From a checkpoint of a small autoregressive pixel model.
Model: 10.5M parameters, 16-pixel images, arch transformer_decoder, width 256, layers 10, norm layernorm, activation star_relu.
Training: normuon at rate 0.014, 9900 steps, batches of 64.
Data: trained on small renderings of single solids in any pose, 98750 training examples, 6.4 epochs.
Rows from block 7 of a small autoregressive pixel model, named by matrix and row number. Rows with one number belong to one neuron. Each number is 500 + 40 x the weight over its row's rms, rounded and kept within 0 to 999. All counts start at 0. Numbers have three digits each.
After each neuron's rows are labels from the 100 images, of 14976, where the neuron reaches its highest value: "top examples" is what is common among them. Only what is clearly more common there than usual is listed. The data: small renderings of single solids in any pose. In brackets: how many of the 100.
# fc1: MLP up (model.blocks.7.mlp.fc1.weight, 1536x256), inputs 64-127
# fc2: MLP down (model.blocks.7.mlp.fc2.weight, 256x1536, transposed), outputs 64-127

fc1.290:513474528485505507476514505546524500464442539538476487523516481514485499458556404503512527488523474466518459495557547537477429443577518459490529541517543505554519538503534539500508489493482462
fc2.290:466500497443506502517500466458474556485433465506504515436517453522490481480542560505483463524474597533461591459538456471522557538442414583533515481472447534481457483498503489490549425481495413
top examples: light from: behind the camera (51); teal (29); yellow (28)

fc1.514:475459552513518496568482429495510515507519494498466511503500455467546539525529496498537442426489547414511469507539444445495525530459548480479573572477509561496461479479549541503469536517598492
fc2.514:540541461537435507453530529540491452505466535449473522468496577555429527457474559472457545491401431518471524493460511501543463414468505486494537432454447525491522455503492480474554498505455530
top examples: yellow (30)

fc1.266:472544460589589538421494534547548482475493470481529460497455494485549528470470527514499480531509581534521503590524496528474496546527420506497493477513518513448541377478474564493503473524562527
fc2.266:476467552471476500539491489515459481586488529571414526489541435483435475440521466550551512481435455550474452501472478419574470424463525503440537490461495507496535590508567482499512542477498451
top examples: metallic (71); green (25)

fc1.753:481554466444526448521513525456514536488532517490480575452470522465507539443452428509488448543488505446537477542449553525489485493517529475494506454507503444526459447547404382470527428498575513
fc2.753:411510504529477517533479525505495548530519514469456531496548535492528545555440502521524513572447404482468473486512520499559465535520470465510489524551543442406512499502545559510507499511433523
top examples: black (38)

fc1.283:536535535494457485576451475552569521520497519514503526493489492542503513491489510515503574435480534507505457497530487550524533511533567564528581479500496476458494487456570543518545576565518488
fc2.283:474561453473441551416543507437391471426460446501550526486530528479503494542496570471557473516513480471490545512483510474533488459552473553482518517486520399551475535582521604499468484479469542
top examples: metallic (64); orange (29)

fc1.104:562549493465496457493468442465473473517503493559541532487469565468485469382498557464554481478552564557498562554534449578566510498469536456508502467527478526443489525468450517512512474497459542
fc2.104:510445537554489492481454552526534507509524492466401506477536517452481471514485492580443591523504509510453427494544453424483468491499505547447504521480532520508479462519520485577512480530479532
top examples: purple (45)

fc1.168:455522494507518462439542519462529467531510444533487549461501546510544548536446513507459457526459557475480567552425542531423535498467480435498504499522505491471443513500514521487477450532506473
fc2.168:495479519534512543466503549485477475485454527512569508477525478466451538557481441500439561472520475442532540494491586505409456506494570470580478516515518467439422506465503466478555489484583554
top examples: striped (29)

fc1.11:563527488373562505505520509489510487495439473572488501527524538517466548424514450487458535531452517559530441528551485567506532588412484473516542559438513455467513570526520471542502448512422475
fc2.11:459423495585451433495517547522441514491508566482507465456509514523501484569440537502545442443533461412507517500481532499487471519528534511392494485508535434540505454503477465473564534533547483
top examples: striped (36); pink (25)

fc1.473:424540435566517483520528482483523529498511496480476466528465455495490458496569493493537527555472564502537531501514536467505518528500532520511552480601538458585483538484502494485469517522509570
fc2.473:450506518435499540530455540538585456494514474523471556451561495505497529501526447452451482468512507495511456511533536513530538477510434514495457438425466493452622512511483452556517425469467462
top examples: brown (35); yellow (34); orange (28)

fc1.27:446495534547540510421529439500453499587556565498474548525495528558548471542511458510414479511471558543539561474443512541481495519460432450451483543468462523568460479560467525478550432495487481
fc2.27:449512468467480493520467542558496445501461524492489442503557502505496502431427532510526549490501527481518422532509500541494516510437485578526527459504541603488458532524502527488467520487605483
top examples: white (27)

fc1.175:518487397584479425555536531523520534486513486485509453518478501502462418453467489596483441450495490521486437472484520485529522435483543507498468448465547517556483464429462573563536538505501461
fc2.175:493457559473437570445490473505538530506491476477514497467465507523484542512484439451530463501509491531495571521526505503495499541482396517518520568523535480467453517575549447483529438496484491
top examples: pink (33)

fc1.231:544508520561495523499481477432489358476487477435532568463522562445426514549500445516519545532567518497477421579456490478514426488487528500540442482531455543487483470474531491501595452509523466
fc2.231:522533528455585522446460522535564548528498470538514411621513459550482580403484495512495488472447464540455505556523394460516498499526452492527489386469479432516476501539504496520484565484465451
top examples: blue (42)

fc1.539:489504513478481480512491482593478508531488459437422451480431403498475479552522517468477535584473502440527487499473564511480500407483515477496561529489511516519522563486561516540475536493467543
fc2.539:537509434538502451539464567482558472427434482537590480569564490536499462482516491499451496505479462493595466551496457479576519510521534531525561427577456517540525478452483505445507524488436473
top examples: plain (95); teal (31); purple (25)

fc1.669:550498547556499475534448478559471502503546441536498475524465496565466583480509547492531523540439406454504509494562526554550495443575530433570551497483518507429530527474450514514556518415444480
fc2.669:499549440547530483537522494439515510467456561489481542497487475544456445524435455528477548505600523539502455520517538494487456566448445600390479535490508481541449509540522471497454531519516518
top examples: brown (34)

fc1.329:528546416510576475421547502471556510460492485469474472511461477417519472591495510549525534477500466504588453484444518457434482557458584488517460494550513508496454463502491539518489516590497440
fc2.329:507501498575482490480461486512575405521475501439507478501482542447510489530572463499460488477516507463566467440460468553509512412517474579569473502542529496494457466546472516487503467465501529
top examples: yellow (66); sphere (30)

fc1.186:529452519535502454517500529496496485511559449546563551522551503444485535511444453518500489516433497530441526509453543463514498510525474486529408511504461481513509517460538546525453428533535546
fc2.186:427559457531453516475525480554524441545504495499551498447547483494492474527471517558493438541487493485532479518460471495433419509522513529528534524497502443528470560511542495487539553471483560
top examples: green (26)

fc1.43:563500542591564523514535561521505526523485454544457534517541431474449475531546443528547496511492474477470498437511563440533466516553534436486501492492545492535581542509525470492513446484596513
fc2.43:521509489485465497513535465568540484483458523504415520511540445509490483587506492532497475488433507463513543471457533465446513415438508453528499496478487525471458496463466489559564491483526550
top examples: yellow (25)

fc1.726:520486495502519434539446508493494550415489553525456479509584480547528497469529541513468528539513463475521427484505515510505532517520483567409480525511487542411560531494490534514576487515522525
fc2.726:497494520520556502462438459487449494485478528477475492441504473456502483488568537554500502432498502442493502441471478566477547453455584493534513544488474470545458548503536496477536471504525535
top examples: green (65); teal (26)

fc1.368:549469513432506497477522518447516534420490435530530543530473592467431505487567544548472526516516508514495497445429456484494538491446513447417475473570541510531562518474474459511436492554501435
fc2.368:524530568495497466555437490509487440487470489495475446535545525496530552499433489501451487493450518535485514443587576524409505536538445575537512508403509561488495579466485559550593543515508504
top examples: teal (37)

fc1.394:460498439503586562479529517509453447513575511492567452441542460533472556509478480370535541536546478496446596510467508516437485460457523488493450496481476486550561455489501450456450530550530522
fc2.394:585494539539389493446502508518517593496486487513474534490471510561543515549491550486554492435501574479444532524578509461470549548511490515497516442454499551448439430498521481550531462496503518
top examples: blue (39)

fc1.107:443518495516472376542427530487468549514516512462499493492515541469539471529430463502484473509515523426553481476487529492516505542441551493539438392501563488466512535513510545524487510459465457
fc2.107:453481519460471541515479500482456419448491547544562545465523501467451511522496484488485524476463466399483506501441508544521475491531507506503496529485482473435519484452536481470517503441488566
top examples: white (29)

fc1.432:532446500468507478544463467540500561524484479522508517489487466506496536452504486479477445567476531533452527478498503567537485497471562495490546424452527574514539475403481459537537421568445516
fc2.432:498544436462534533442451470425540474521478522511506522513489578467468563585518491454492510467495475505594517523461494431515475509475446458526445593510517485538520509489469553469526496466485482
top examples: metallic (75); brown (36)

fc1.420:392502510530491496528561434497500405496503488569515502516507538497512485534498497451522508421573572481449504470460438508477539501443514569474415463623477489506452543524560459528542493495471481
fc2.420:550532474541449526488446515489500519450502519417488543485548497486476489488484504548538508562425443553476558525616554527415474477519516492519494472438511494535482444607485482447503490467515473
top examples: metallic (76); orange (28); egg (25)

fc1.178:484523502475441394505409448481471468411545527500493432502548574500538418447474513470510433466459433547449527519549565496512451526474503496537479464557528469514566500489493522492501497513523506
fc2.178:457511521490520517476555460540485521549468495566515495542419451503448539538510372522439488468527522488504528465475459556487491554481501523504531504470477564485495528491567502497506477504509419
top examples: pink (29)

fc1.670:496565556533486476491527494493542422497476491514518435573451517484534526563475458408487518469476516523472485546485504507521448460497428470472562488479403554484533447502489496537513460482465490
fc2.670:453516576488499580448495495500559499454500495452451461442524470496442538549503466524513495491532448400533475479473519552539514552436457449563502475559482445464558465508493526556517520512440482
top examples: green (40); yellow (30)

fc1.188:516519478590525496561528469459494482456547468509515470464576513441525457507482436498530466521425532535494414532491415476521547536489454479536505492485492497557576515470484528567469474538488487
fc2.188:504477456435506505432483502539444488570469466481481469531504526555535525513515536450443522548524411469517574507509581557521485509472510494504472410548515487491482507563483501521474548510502482
top examples: spring (35); cube frame (30)

fc1.302:534431532516558532445517478507484483514540491432510563514531587459539534487463481529535494413430491473522582471477546450487514562493443544488492451558508518516451469491462493496469525514540508
fc2.302:531495531549467524507457506470492421549478481553537412499518445484517485500465453460503505518510558397510536497455535515526455534466502472508503395471484494567450504522457488559571551516556536
top examples: spring (34); green (31)

fc1.47:484562490564428565469566512556521496422423622492465509486484510427508506484506502567557533450450444527503473504496484526548450508536514533479547547440525519480509487526550566517502502463480529
fc2.47:602521449531471449492484466537537491503501434517566506549490477590470524413603498456483507528527512529522550497448476468448480556502483485510512458460505538553502476472512484552441452558514510
top examples: brown (39)

fc1.477:568540533427497495496510552447581532482503489438524496561559492496463540533437504440532579520477489451563469526555507501451535455518545526466486529492476475521511472523525464504487430477468426
fc2.477:505432548501504528476482467584495481519495462532501426483537545533595454520470516499517443486528561558475424438532458503525471527513496451448425495517458525523526518539464486498548544578549502
top examples: teal (44)

fc1.712:498517619599502584494530566542561453497485497515529510470506467486581491484419487557449470502520482454525534481532431534393498485443533511449478474521514387493493462442577488540513500485534569
fc2.712:471516547505485544476455449545470476489505481486514496523533534469514503455480487459513564549534569487491505499417525515460455453546474483549546503469478558586485458535551520425511474472444512
top examples: finish: metallic (60); light from: behind the camera (53); red (34); sphere (32)

fc1.214:520539519529499520490505518537460463464574522511505515514445605534502523491502506551492435522557530416512472458508575590496536512487488483575639448455490552536515435447449504461462567485533516
fc2.214:521437539532523502486487498528509433511521546469528446536518493516516518554494526467485535505477450429545512473433539510546484517509419477519481491571412588484474523500557539473568470522475567
top examples: sphere (28)

fc1.633:497511520534565528454530544548524496505435424526570481534437509511499541488514495481502501533592521468522499513450557430445464460614502501430525500520543435525457447491444503532429536509554478
fc2.633:489495506546507508568450524470421528498538501479477487485608506545550466561506486443514534468514580476522521497484480567527555541446544493511398500464498607486513520506556499499514491461446569
top examples: plain (91); red (25)

fc1.733:513583463417515504446416477468520465516513518456503520566528573546539495514470484463465490488448521526489455531452552441505506612524511517558463524442514442532528527426539507510544515476515492
fc2.733:462501516430527464532535465569503515523523530566507480463500461517526524554516485469507445430546489508467531516440428557566514447563551398536495526437573437575533498505347459571407466458481445
top examples: pink (79)

fc1.495:415454524532522504459490455480512528569447409481415494505509483500508413424473503448501498483465548474497502462505516520480420419519434565532482461502603512480555537495555547562478534472514461
fc2.495:509533465551476543614475534457444464452485507586516501481449542522606553526539551505458460581524496520457505493443478529512550507476498486414509456495451500523523509430603523462496428491480553
top examples: orange (44); yellow (34); sphere (27)

fc1.360:462517537573448438590494500493459506446499496523483527499516502508425507466551494489557492511486442572486577507542495561526458410540498519460537518570567464482492501534521465425488524467525503
fc2.360:532421484470506511441494553488544531540434518535467508431463516489479533543431505494453532482474500464527496479493552479558501496510480481476515537477472497547458503490515506527559442500460521
top examples: sphere (29)

fc1.116:522422556498506467483527448467570500539522485483506406449479489538501520486451527449422470527473509472477462493636556430488435526488524463544565497538488472504441469471589539493558537470516486
fc2.116:568602430446546500523521537486471503477454531571480471538561486521519456521503448545567485481517454549534504570497390550513593437453462574457539522460496552495530493525526437481501414513507467
top examples: purple (35); sphere (34)

fc1.562:519533481540488432537490442512536564483478521527522430547549546520418525539540485522542486538509462477562535477517493551520438479431584481494493553518485467500464544530497492479487454528493513
fc2.562:451475492502483558498519491505481488465544575500546580471496521471504499490492494533565458554510472508428479475503515440470538466512491433537507476571509509425525476551519413522522550550521506
top examples: yellow (40)

fc1.213:476549508505511534456483500560548514434470456486463461441527468530471554426528472529465520491499526499498526525417474489458550535511499453425523517421494468561574543527529479512504475493455592
fc2.213:513541476521523506540466519434515594454485531524473522568424477506491562589501530442528533543491500514602492472543500544541477501525528502581519484526515528449451491471499425526514481523547476
top examples: plain (91); orange (61)

fc1.532:539487473534549436508456478562486476439464513478456466499580498524521510538517471526518503533583510455447525461509529500551450453475479504537505509469458500471508500492495485524521448485465434
fc2.532:459476564423483550529475484496482526533508557533477545536434555542468498466484534446544528450467477570502518570515460505442472491476438531441477480514601482499501531500503465464522539517505523
top examples: white (29)

fc1.701:476469515481533465462491469429545456482578452474499542439480484467547510494550579545539417573479478485512502520487494539498560467519468441553512536491481510554442505488437532498518465421506500
fc2.701:439469487468498510480446466476488435398544507570525513529489504467518561559511479560429488471531448452568498450437588502490547442548534472505441513556520475479507505446506514556549474484469526
top examples: light from: behind the camera (51); white (29)

fc1.141:467542532551487454552527494468454515481416530558522512436574509485490534492443549479557566488557453515526457522553517493477493491539458461470468438538471478438489493496565532476481431510498525
fc2.141:500480398476499525502470526528536447485505457497561514514491483430487450467583464523493506520525440469557498530490541520500527441544479473554526520473498529515456481497549511506511471474534558
top examples: light from: behind the camera (54); green (52)

fc1.721:470500468490503495562583483463542504513460521479495527550559444491506481450511535516581507586529451495511528482451446505468488495567492580466555524492485496502524524499522399468464501502486513
fc2.721:515522535530477519449503498607486512534487511534539497494468534582488518484535494511496515470503545517440429487559526530518515531445472463502479497485495513470465491533460555564494454515507501
top examples: red (51)

fc1.553:538467486433438502586522578585460501593398451496506519553496577517459499539496400501521533441561528513417506505546454526553540492482533595529545478545479502524541488457518478530512472505507520
fc2.553:484501450509532544442409424450539549432611552488432522470535423427538461468519536525498519586516480499545502492514553512457494490462468509501512500410524516517445474551450528465545477530535493
top examples: pink (42)

fc1.375:538483483559468442541447513456525494493488482536535439527500478460519449466553511542524527523433454508433485532469521489550510525502504492563458541482480490501495497512498578418456521493520553
fc2.375:424550516514516556498514495504515582452571587501510514496449462473479448554464463547416465477518515462521515408545519485462458452432441555481521483484486435504479533457511577541513505521547586
top examples: grey (37); white (29)

fc1.350:466520493571524511469480524500505487473550482491418550456497486492505472473507516504566504509434406510538471483492499527489506458462461550553499486475463425452548540439524485501451539442483533
fc2.350:482462464510471520547610494445509481468461505429510490491528566496507391513573499534446527440514502532491486477481526471528446458456604462506550604554517499479518508476562480487533523527576470
top examples: pink (71)

fc1.499:466540453497387583518479474559518456444481467495512430460501423544549525493498544546534560571517440494481534497530489464508459424533441533474514460436513482510485416496513535520433427514495471
fc2.499:477434527469588471558536486465488477494453485536449553487544479496395461537494483477487469425461582562497440565411505479518497520474509439583529480500524506485519544477508534456492547493470483
top examples: yellow (50)

fc1.510:451477515486476491509506529582460445530495547463493526465541461483528473503504459417499495440575474544590573548370500467552507488461543545477518469454502483409493537508523472557440456492371495
fc2.510:494452532450478503570416509504478466481440534472509500483464500497541460568534513518445498502516497408507475498482481485499493523480525497573527486493571500442450531536465474559548490459587592
top examples: teal (49); jack (27)

fc1.262:521539558449533471556487440532459529523506509535474472501500444437485437418475490522497499529510486511502498464547541480572473451564512520542531530528503457486505511459506429525465500492537519
fc2.262:464442447393483581502439476525481501465533452546477521601458544501510617531551507458460441525429500492514518491506451447479559460442501514521500418442527500496509447515576479431507532445571473
top examples: yellow (62)

fc1.357:438514530557506436425497489434548463546471418511511407493513536505568473468520515523591504492463486503512427555468395463534492545529492479513502524484503501514595507452482411571553522539519475
fc2.357:526506499488483489502557466515434474462481562515505553541473475489454486491483550488502515547565442446454503472447559525419492515489507538485507480554457520476480524522549545451435510513514539
top examples: pink (26)

fc1.37:490502481556449460463494427469485580497501495489504541483518479550509516510524523457450512558468532531480489475405551487450476481447553483499509399448460540477524393549527533393486496556444490
fc2.37:569546453510538518554501528569485497537532487507499428498499528472511460472514480489485456515516471507549559480524498514519484408479438510442489540493501550489433552436504429523513493483458459
top examples: white (28)

fc1.341:495438541522489454460523571556489472513529480561486414457528466511548449468502500503461475411535488494468501533530466483471528455528499530498482506468457434516477576508529454632552470548539514
fc2.341:535508483531500497449466484463442493488514571434415534508424562457497525449497470455528509501461541508517475475578509513446561558485466432478498480538465481544403473504538491475560521464468537
top examples: finish: metallic (61); light from: behind the camera (53); red (39); sphere (27)

fc1.550:487516478511471617442509514537463490525430559524509436582546480527566490506504516465488485516573435527520580507545524570555493424508426518533506554415517532520517429544549459451493457476500515
fc2.550:468425481551430475478481513471521498538507409528470537456479577484531576432462466458536513448446550481493485486519463442484514546495548494466497477485476527472445496531430499520554482492483476
top examples: red (42)

fc1.280:457529522497558428495536496478496568464552423441562521574473402509519507487562443509470533506481560487492539461440539503502472566518494503489531493497455521405550487447512537458551550528466478
fc2.280:534468540508485574437479576510526450557494488490407514440493503479482536522501473513465553510569513473444537469524437511538470481449474505459465556522524451460467534519545460507457505462511500
top examples: white (40)

fc1.355:523547488551454464564468502509488548517504441484508447496498518458527471406510469553588516471476571485479455527522499611501527467558469486529516442437528533528497525522529464442510484544463526
fc2.355:454453459446516533427475485506457425521477573482481460511490589533486496595522489465461491529529441458521490447565506439458581445442520593525498533560505472535473479538504494511493454445507474
top examples: orange (38); yellow (26)

fc1.34:529524412503473524401450497456533458565494489519559485512439486498547442461525432495542517422529521459499520483497475450443467482445477486482561472471421570538469531547493522452477484483612522
fc2.34:479541537451517576513461433448462463554509532485493489421462505448474482538511516545466519497435517461472536487521493554453529517457543462515459575477526538520479495497525495531510468533445571
top examples: pink (44)

fc1.542:516480457473476525477450477486481510444504486495499475515484435430501482508522391570496432519427525511532499454523551618527518555498456529508474438528438480527523463486490485495554563507484485
fc2.542:462496489496489436561520502532458455610490523542524469524503558419471471489450514515535503497528532484460487453505465423494502560502496467481513505451574499482586539456598494467456478462554580
top examples: metallic (63); purple (55)

fc1.659:475522504510539480421412481474498483541488522509487501497568537421426477482433555579481520474487535534492467534482474484521576512481492553503480548518535468480462478510447564509529465500546442
fc2.659:544482502509497482531533464542455558483499508537579444481451484618492560473506492449511434499493398524491521503521463463420540483524478392499471511528491512525562595499515500453473412483480534
top examples: black (34)

fc1.105:538514537490502445497531432513487469450554501470535492569557485520472476457510526498522517432501460444542534452559504547508509530466430428552442540538579445514492520536557460542580521489575466
fc2.105:427503509587490488547470490542496486493508451507489490466490508498514481520448457493561489527550551485523451516459509545416487485491498607510533526415446515565528460457497535546464463521518490
top examples: orange (88)

fc1.766:518525447474552481473519444554515564415484474476567480500495459433492509563465526529458483494455565478516474508492474477516494534529528601446552443481551521490456524437483499512546547480480450
fc2.766:492489473452438501459542556557476444580436569484460546439516573519453458545517454446551499516603510577497517502442503553531483513500534458591459553522429546458553487488516458472487489480516539
top examples: brown (32)

fc1.379:468494503532488497521428467475496502548474485543464488475486509491526489544514447556438514471396496459498505445542527494471541539488492498522459464506487494509429463531475485522528462491511459
fc2.379:569513490503570519481445581482519458498456486586473556499546485545486488463526492480416473474513596523484458517506405577504513450473464559517520487498572502504522549545477543508499463444582522
top examples: cube frame (38); green (37); spring (29)

fc1.749:509516573489499546579534532463477554533495523483524489480507474531513534530540481542574524499466485404551450517519498487510462485586484404494502566503538514552520465434486425518443515495445495
fc2.749:438482429490488427417448406543479503437470520532444498479525506483466455471509562505461469537559532564473537478517500476499497537413480562533465464463436485475545504548467531551593442589543520
top examples: white (28)